config.yaml
input: "log_mel"
norm: "batchnorm"
kernel_size: 5
stem: "single"
one_sided: false
epochs: 0.6
Rows from block 3 of a small audio frame classifier, named by matrix and row number. Each number is 128 + 24 x the weight over its row's rms, rounded and kept within 0 to 255. All counts start at 0. Numbers have three digits each.
After each channel's rows are labels from the 100 clips, of 14976, where the channel reaches its highest value: "responds to" is what is common among them. Only what is clearly more common there than usual is listed. The data: single English nouns, adjectives and verbs, spoken by a formant synthesiser in many voices.
# conv: width-5 conv (model.blocks.3.conv.weight, 192x192x5, each kernel summed), inputs 128-191

conv.9:123162123163149119141145163154169144155112151140090167163124141134088123164123151132144129136156138129070161110120166133144106137112092125122180093151122130105149130146159136110094101159103149
responds to: /dʒ/; /ʌ/

conv.42:130109121154103116113153061125130119166164083121127140118116155135124124083147146169164148112143155106149132147101123108104167129149109161108123106134131173114144145157129117123138155118158083
responds to: /ɑ/; /w/

conv.31:137112118112100127120084149148129145103114124138148136166147136129109104172123094136125146118096080102094123127127095124123133098087175122141120148085144152117151118094132140115101119083095131
responds to: /ɹ/; /n/; /eɪ/

conv.178:103107094135100136182151122144129078135182125128138101133109102145127153134155147116147097120149107145106133124154153147122146122111097097116152147155105163143116084178135146102134130165159190
responds to: /ɑ/; /p/

conv.153:117136087179144156082126183125147132119101127104110114143122150169143120086136123130136132126158131119130073106128125210146167176100149150132115083132131090137080127140141119114134124126123117
responds to: /t/; mains hum; /p/

conv.174:105126146119077113077123168162118188127128126123117160161107143113095105152114117128133094124096155111115130088136146134103103097158102139105150160142079173164140116122116148108145067162101116
responds to: clipping

conv.6:119110100121110136133104164092168112144119118131112096149110166109140104109092152127152113140144123153144129098133122129090152157115146184137110109097132134117128122102115137144143089123166116
responds to: /ɑ/; /b/; /ɔ/

conv.163:079153103150144114148140129122114073132135130101074128151077100117126144160094128154146133156117191116141136094136126091149105128127123089129155128168096105129129123135091106198154149140115165
responds to: /n/; /tʃ/; /ə/; /ʃ/

conv.117:113112110119122135104096146125174081130133102143112152116155125161122137135112106140116132114117114128090085113130087167127095101106132123138152094113103113120128181169102136085145130114199186
responds to: mains hum; white noise; clipping

conv.17:146100116136112115133125153107162060106128120075101122112130150079118140107152158161157104175135124111149110142125130156090156135125137093144125105099129056111091145124086136086124132124153125
responds to: /tʃ/; /ɝ/; /p/; /i/

conv.80:087116127150121115070124094150145130134131167115131137093158082139152119140177130176119127139144120108082122145113131135096117123168111142134141132076139143147122115108131131090117145147130100
responds to: /ʃ/; /ʊ/; /p/; word: pushed

conv.44:142125119151125137117129166094095111128158153125132149097150146130152142143169151166157142075144146136119121123116133120119122096106165105165124149095125151153110100120134119170099112096128132
responds to: /b/; clipping

conv.171:115103142154120118089119145107136102109143122152147109098128143110133159098122091113164148157110135143136107123114141136085131101148147156119123154175109092077148122100149105130112140108124117
responds to: /tʃ/; /ʃ/

conv.60:171092124078166141149119099163114152132128109128112131103130105132134180140133139124117128126136128108154154128118143137124127147117165088159141163165116141152165115089124095149113092143110127
responds to: /s/; /t/; /ɔ/

conv.36:118146158150102105146126097117112086117140146152129121131112122145126156134225142093185116128158126164155128120139153126105170113107161084126119113156058143129090174124160145125113147155118116
responds to: /tʃ/; /ʃ/

conv.179:107141146124140166121111152111120092111118139118109174108177151172150117106148148133124122094156172154131170118160094156109123100123087132116115136159107118104144113130094117144097164112113109
responds to: /t/; /eɪ/

conv.167:094133155133139134150142121112095089141098163114144135088144112154115110161155132172128132143114153097145147131152150153131158116127193136134158135074145120097168110129086124109140121134123108
responds to: /k/

conv.144:112116110127095148132121112147113157095154122139149091128154120148122111142172116129154127105091058142102107120119124125137130144097090113109139073152123161143158130119164128137111113102139086
responds to: /ɪ/; clipping

conv.187:161134128142117130136123155106129129095129153153114133141135142136173132106108137102157168102150130140148140122099143115102098120128080163181133180112091163131108158128124122142125168107141127
responds to: /f/; /ʃ/

conv.95:167127127142137153145123122068100137114151110137138109138144128098096095119113148117131116156140112109093101136122121083114125121102104126131123095153136116120103110131128162167100110157097132
responds to: /t/; mains hum; clipping

conv.96:140134147132121119119072144108150132111143097100115139077107134088096145110120149144123122134088083124114092128146101109152138154128110101147119124135141124132214155115134135108105130090123156
responds to: white noise; clipping

conv.118:153125121105117124170159128135144168150144128154093110118135104122079127199131147153162114134137145080135164136081103126110144120139094122156144153203120123137135151131112123152109142138145127
responds to: /ɝ/; /tʃ/; /i/

conv.10:101135094105135128171100139116145131085155105113127141186131120123135090144134120146125087127112170134121133137147119131120153111085157134117140127161135159130162161171162153120126094163143095
responds to: /ɹ/; /n/

conv.98:131107120118108103109123103169091125147139115161126118145125138092093122166123125136167121107134140128158136117137124114129144117180110123148097178162123143123136113128126121126135170104143136
responds to: /p/; /tʃ/; /ɝ/

conv.132:123144145110133129124133110146116132107146128147134157166157130153124108128139108077111145186125134146128099103124131137082106104105152145115116142109119132138103128114095119170154095087132071
responds to: /k/; /l/

conv.158:159118104086164118105105119137129121146157119111115135118140116134112169163101140154100129098119163119134118134124127071133141119120130142129115163110136177077099110107175111108163116136125158
responds to: /ɹ/; clipping; /ə/; /ɑ/

conv.61:129090126131165144143098147177139107122164163150136116083156125120109114133144110098161137097151108160134135123131166154121118136091130142113129134129131143146109150109147106093131073135113123
responds to: /t/; /s/; /ʃ/

conv.35:109096112119106173096135139113132139131173130104104125108118156104091152108121137110121152155127164157164114135114124095094128071165148087160159147156162144102148107118076111096115153079126121
responds to: /i/; /p/

conv.143:115092158108110126135178117159147141129095136137155147085087126129125109138142146155153122122077122145150159098116129099134156138104126148141171126148088147141095137108120134088156113153130159
responds to: /k/; /l/; mains hum

conv.107:144110095103117121150140178118116138164116101133113112147117171104146129174098159125134092103166089144137164086125115146090124120145169144119112138133125099126093113082148127139153121122133092
responds to: /s/; /t/; /ɔ/

conv.172:136176113101153134158132143088143118134140091144178124157127081100139129088116113121116146147167087115115124155078095084147098110102101122135076117117115173107115118106159135108127153139096117
responds to: /æ/; clipping

conv.52:153127129085132108091111151131150115106160110159081119202119125142129129101127156135127136104145148117170114111157094160100168138102112135166109123113130105137149142165149129122116124125144148
responds to: /t/; /eɪ/; /p/

conv.149:101119146127116126143148132118139147117118194143100110117112124175118120179145107110089120133122078132095124180146098099119142112152147112129173116095134136134136114091153151150140139114128096
responds to: /ɹ/; /n/; /i/

conv.59:136155099143120110136103146090128140148178117103139144178123069139100123098152143093130161130153140146195144117143102115186086135128110109089178108122125106117109115143163152144156109108087113
responds to: /n/; /ə/; clipping; /tʃ/

conv.74:098117135145125119081119085151091125147131112132139139105103142113130160124159138110082145143086139080116131135118154106119127156081137147091164136118144072114143099128164118120142144097124126
responds to: /p/; /k/; clipping; /ɑ/

conv.138:163071120065119120138147102088141153136136113156106165106157119167108143106091122118140160097108142141098121131165145188163110145132135124100123147139143144108105177130142161122119091131134196
responds to: mains hum; clipping

conv.165:119135155125155118123172120132104099163170144152089154145121156108139127151146101101142084135142156090091134123089119142115139156107140123098160128098133129109120101166174120132119151176153127
responds to: mains hum; /k/; /b/; clipping

conv.41:105149149143147174134162165148100151142101118146128098114154135115150117078076100125150131133161177134133122156113152136121134167128153150084157140097117092180115115093129121109146133076128114
responds to: /k/; clipping; mains hum

conv.38:114122103147064125104132127142111133120179154142101121104175111151137123186166140107114156116141147143148170106075137124137108102130162101134089161114130091146141094148110155158079144113146142
responds to: /d/; clipping

conv.8:131118151068122115186157115131132106137145131133137114134145105105159144125224119116120130143113117152149154139127111150122134119110135086129111104121132111112140135132101107116116193165118137
responds to: /k/; clipping

conv.140:112153167093134101111086143171150175137082154082099162114085169169143096100144154111118128125118147167127142114119110132117119088128145124115107117138144108133136106115083112203133156087151162
responds to: /s/; /ə/; mains hum; /f/

conv.78:142137100190119140139119130093155121162108155146152121111152153094123123108104120157096137152106132143087148174115147147135106112106083123121138143134081115131126103101143144087108121127149146
responds to: /t/; /p/; /eɪ/

conv.162:129122107100175110139121128153103112144123171134118155114141149140119113154110154115153130147137182097166129104118115112096144119106126085097175136138120114126120168128142156110111134142127154
responds to: /tʃ/; /ʃ/

conv.4:122101139134142107129122096130112121165139117140133117115118118099102179123115163164144138087112151144115129101115142133126063174164129087125122101134122112129136132144151135161112160112127155
responds to: clipping; mains hum

conv.147:121119123119111137118124131138110121113158126173136081145132114080138133130192132132103132106144133119092159121124137093097130137137149135160161163112114117177109101095121148094151128120135105
responds to: /k/; /l/; mains hum; /ɑ/

conv.53:122105155127155116144131130193114124144127093136188087098144136128157146131169115123130151128107111145123115116155139153121118120098120120121132095191104129137123138110131109195114154167099126
responds to: /d/

conv.169:122135108111094110098132128178160085099092104117139133126085153121131133129147111142086162089098110102125118100110143122146132156122118106117162087174098155141133139136137080122114128126096146
responds to: /ɑ/

conv.146:141093107109075133109103150113158116154104135111155129102136143129148127130104157154161129121142109172145164102128104117138141135152107144112148170090125083109098129116108113088131088137110132
responds to: /f/; /æ/

conv.58:112124107157129102168172148139183139124136091088093149139117151091150135100157123114111147109158147171123126142134145136119106115094176133144159097121147093120128117163124155126169162136141132
responds to: /s/; clipping; mains hum

conv.79:152095124135134102149119137111135111121099126097176137153155158163144154128153171154152143117114117141153161111140160141103096113099145155122117110196101146123111163148109114175116125137167132
responds to: /n/; clipping; /f/; /ʃ/

conv.111:132107107129171155095121165173102174130123101092144148173135115127131122136129154106092126096052136151135150152160148136144123110122121125129129117077166111109157113117119156124118140135164180
responds to: pink noise; clipping

conv.76:114140126169119146129090151119131147117100118109138131132151133089144139145062126101124081135141104170139136128127100145100082113142152130104140120145110157154130118108164138156128126122125120
responds to: /t/; /ʊ/; /ɑ/; /ʃ/

conv.134:160113090101137170132118193087155188127109127095149107105116115089122132137121110144147106094119148111098106120136120163125141130122119141103098138106142082118147140117091129132107108129156180
responds to: reverberation; clipping; /ɝ/

conv.184:113146139107122112168113143138131137116134126143148107146128129128113101058109146110140106114133079130114117111147118150147109091108134137148125129128146097100119120126136187171111108123104086
responds to: /b/; clipping

conv.63:123141101153154111119151129126141168135087127129123149155138108098091142114170118158136122142123156118160102116170123098078114126107133094158088075114122170152125153107136140124138097141100136
responds to: /g/; /b/; clipping

conv.188:171134138144129145150131194101124151108100106148136143113136165157102130109083132105114093110115177195099107143145116109143130127117180161121103133086151142149133145131129132122133111124140118
responds to: /d/; clipping

conv.56:139118149118157130145132136096101173159152101115124147107118111094098151160203105133102151106105128129115135182117135169123112095111120137119160137115139179115124107139123135106098151132199114
responds to: clipping; pink noise; white noise

conv.142:111072073138150137134190120165146066133109150139134118142120132100122090069141131120135143109129135091126134104081138105100142171150132147117173114118117118119090147115133109111141123142154181
responds to: /ə/; /n/; clipping

conv.62:154155121129144104104180129153197110150150147169129114111090124144109144153101124127127129113157089082106158113137114128169118115112090076141111170099137153104135100119108158115140139135107150
responds to: /tʃ/

conv.51:127068137116151134151132139109124081105154127089125117126111124114183165167152109103140141148132191114123161130129143114131126160152138163149140120157120113165135130160120093136158158144135081
responds to: /ɹ/; /ə/; /ɔ/; /f/

conv.119:160155138099113133147148111115124092134153139141119108157137121147130151207117099130112081110143134085141121129087107151162141137114166101110156136103117123126132134144107170162092155137147123
responds to: /ɹ/; /n/

conv.5:169117117169157134187147135112128205147146128141117104081097139106101128133134137120122128138127113099112148188124149109133123093132095138121132155117123153129110096145135157130116123145136137
responds to: clipping; mains hum

conv.136:116146131157082130110115132103114084091122136145125133165151120181126147132110121105104099114135154108116138139091130124106120117129176111129111110149113122184162115109122127142083162122109085
responds to: /ɹ/; /i/

conv.75:113102115091112134126134122140077147145092093141087126129147147141130119109143151108136108130132109136090149116131110153127120120130144114134138179176096117176122111077119108119109152120104124
responds to: /ɹ/; /ɛ/; /tʃ/; word: chair

conv.55:118111130086112106137148066110124117149141139116095142103170128169136146101152089100110131144134115097128102153115124101151113092111175136145090127155147119122136101096129116106114128129046137
responds to: white noise; pink noise

conv.159:145098135112086116137123116121151185118105139113109118157086129101112154125118164126125121132115077147093139094136162120189109138119092149095145151094139134111151128115124151120150097103122114
responds to: pink noise; clipping

conv.20:112141124137153135117095103168129098156127177097119101134108127125140146131117120137112097125133130120123125100093105159147135102109165120140171115116116132094156068150092139180087150103094139
responds to: /t/; /ə/; /eɪ/; clipping

conv.191:098103089121079094170108094126119090128114120088117100115158160159144143147129084097111119141110084135128134131159159124098073134127125146109143091117099110105134138156174154138107128117142089
responds to: /s/; clipping

conv.106:108097136098144108151142131128154163111147118138096102123169146110100113114174112112080075149135145094133119134156122151119145148106119132104153131126140136093160152110121111105082143143115175
responds to: pink noise; clipping; white noise

conv.22:124119143107160117124137126141123114136104137141133110134123122128132113171201144148106132124144093146140147154165134162123156104102135179097155109166127187156107137127161150155118124150154104
responds to: /s/; mains hum; clipping

conv.102:114144130117139137121121112147133099142093109053160091095150153165115115141093133141141139126126145081150127104122128082146183141137117119159110106126092108149099109159074148115132089116119108
responds to: /ɝ/

conv.160:151163109122156142085140142093125162101144138112113128089121142163160115104123155121107115109137098138124096104137107107123170133127110156111119128160132120121111104119089127115136110153166096
responds to: /s/; clipping

conv.170:143142119137101126139152074136138094164179131144119150164155188122118131137106157189144112153147173122166145121115135104135130135133138153142145167171140155163110128150127144126145142149106092
responds to: /tʃ/; /p/; /aɪ/; /ʃ/

conv.16:111102112098120165149099113134147128123118098119150116071145126105131118095127099093116100127148061106097144147118109113092153100111128165078110114116136171093106114105175130088096083128208063
responds to: /s/; /p/

conv.137:149162093122138102174140120171158118112098171130136147145124113086183130181165113132110160170085115123115140124117170115160117144101137113111137138161153140145122128103115140140120100144100115
responds to: /t/; /p/; /i/; /eɪ/

conv.124:159176128158112141110113140116130151106093133089147124128156124100129105127096115102133106105121126110093151114133169167126103140163141145124140162101122157139137132132130096163139109103143104
responds to: /ʃ/; /p/; /ʊ/; word: pushed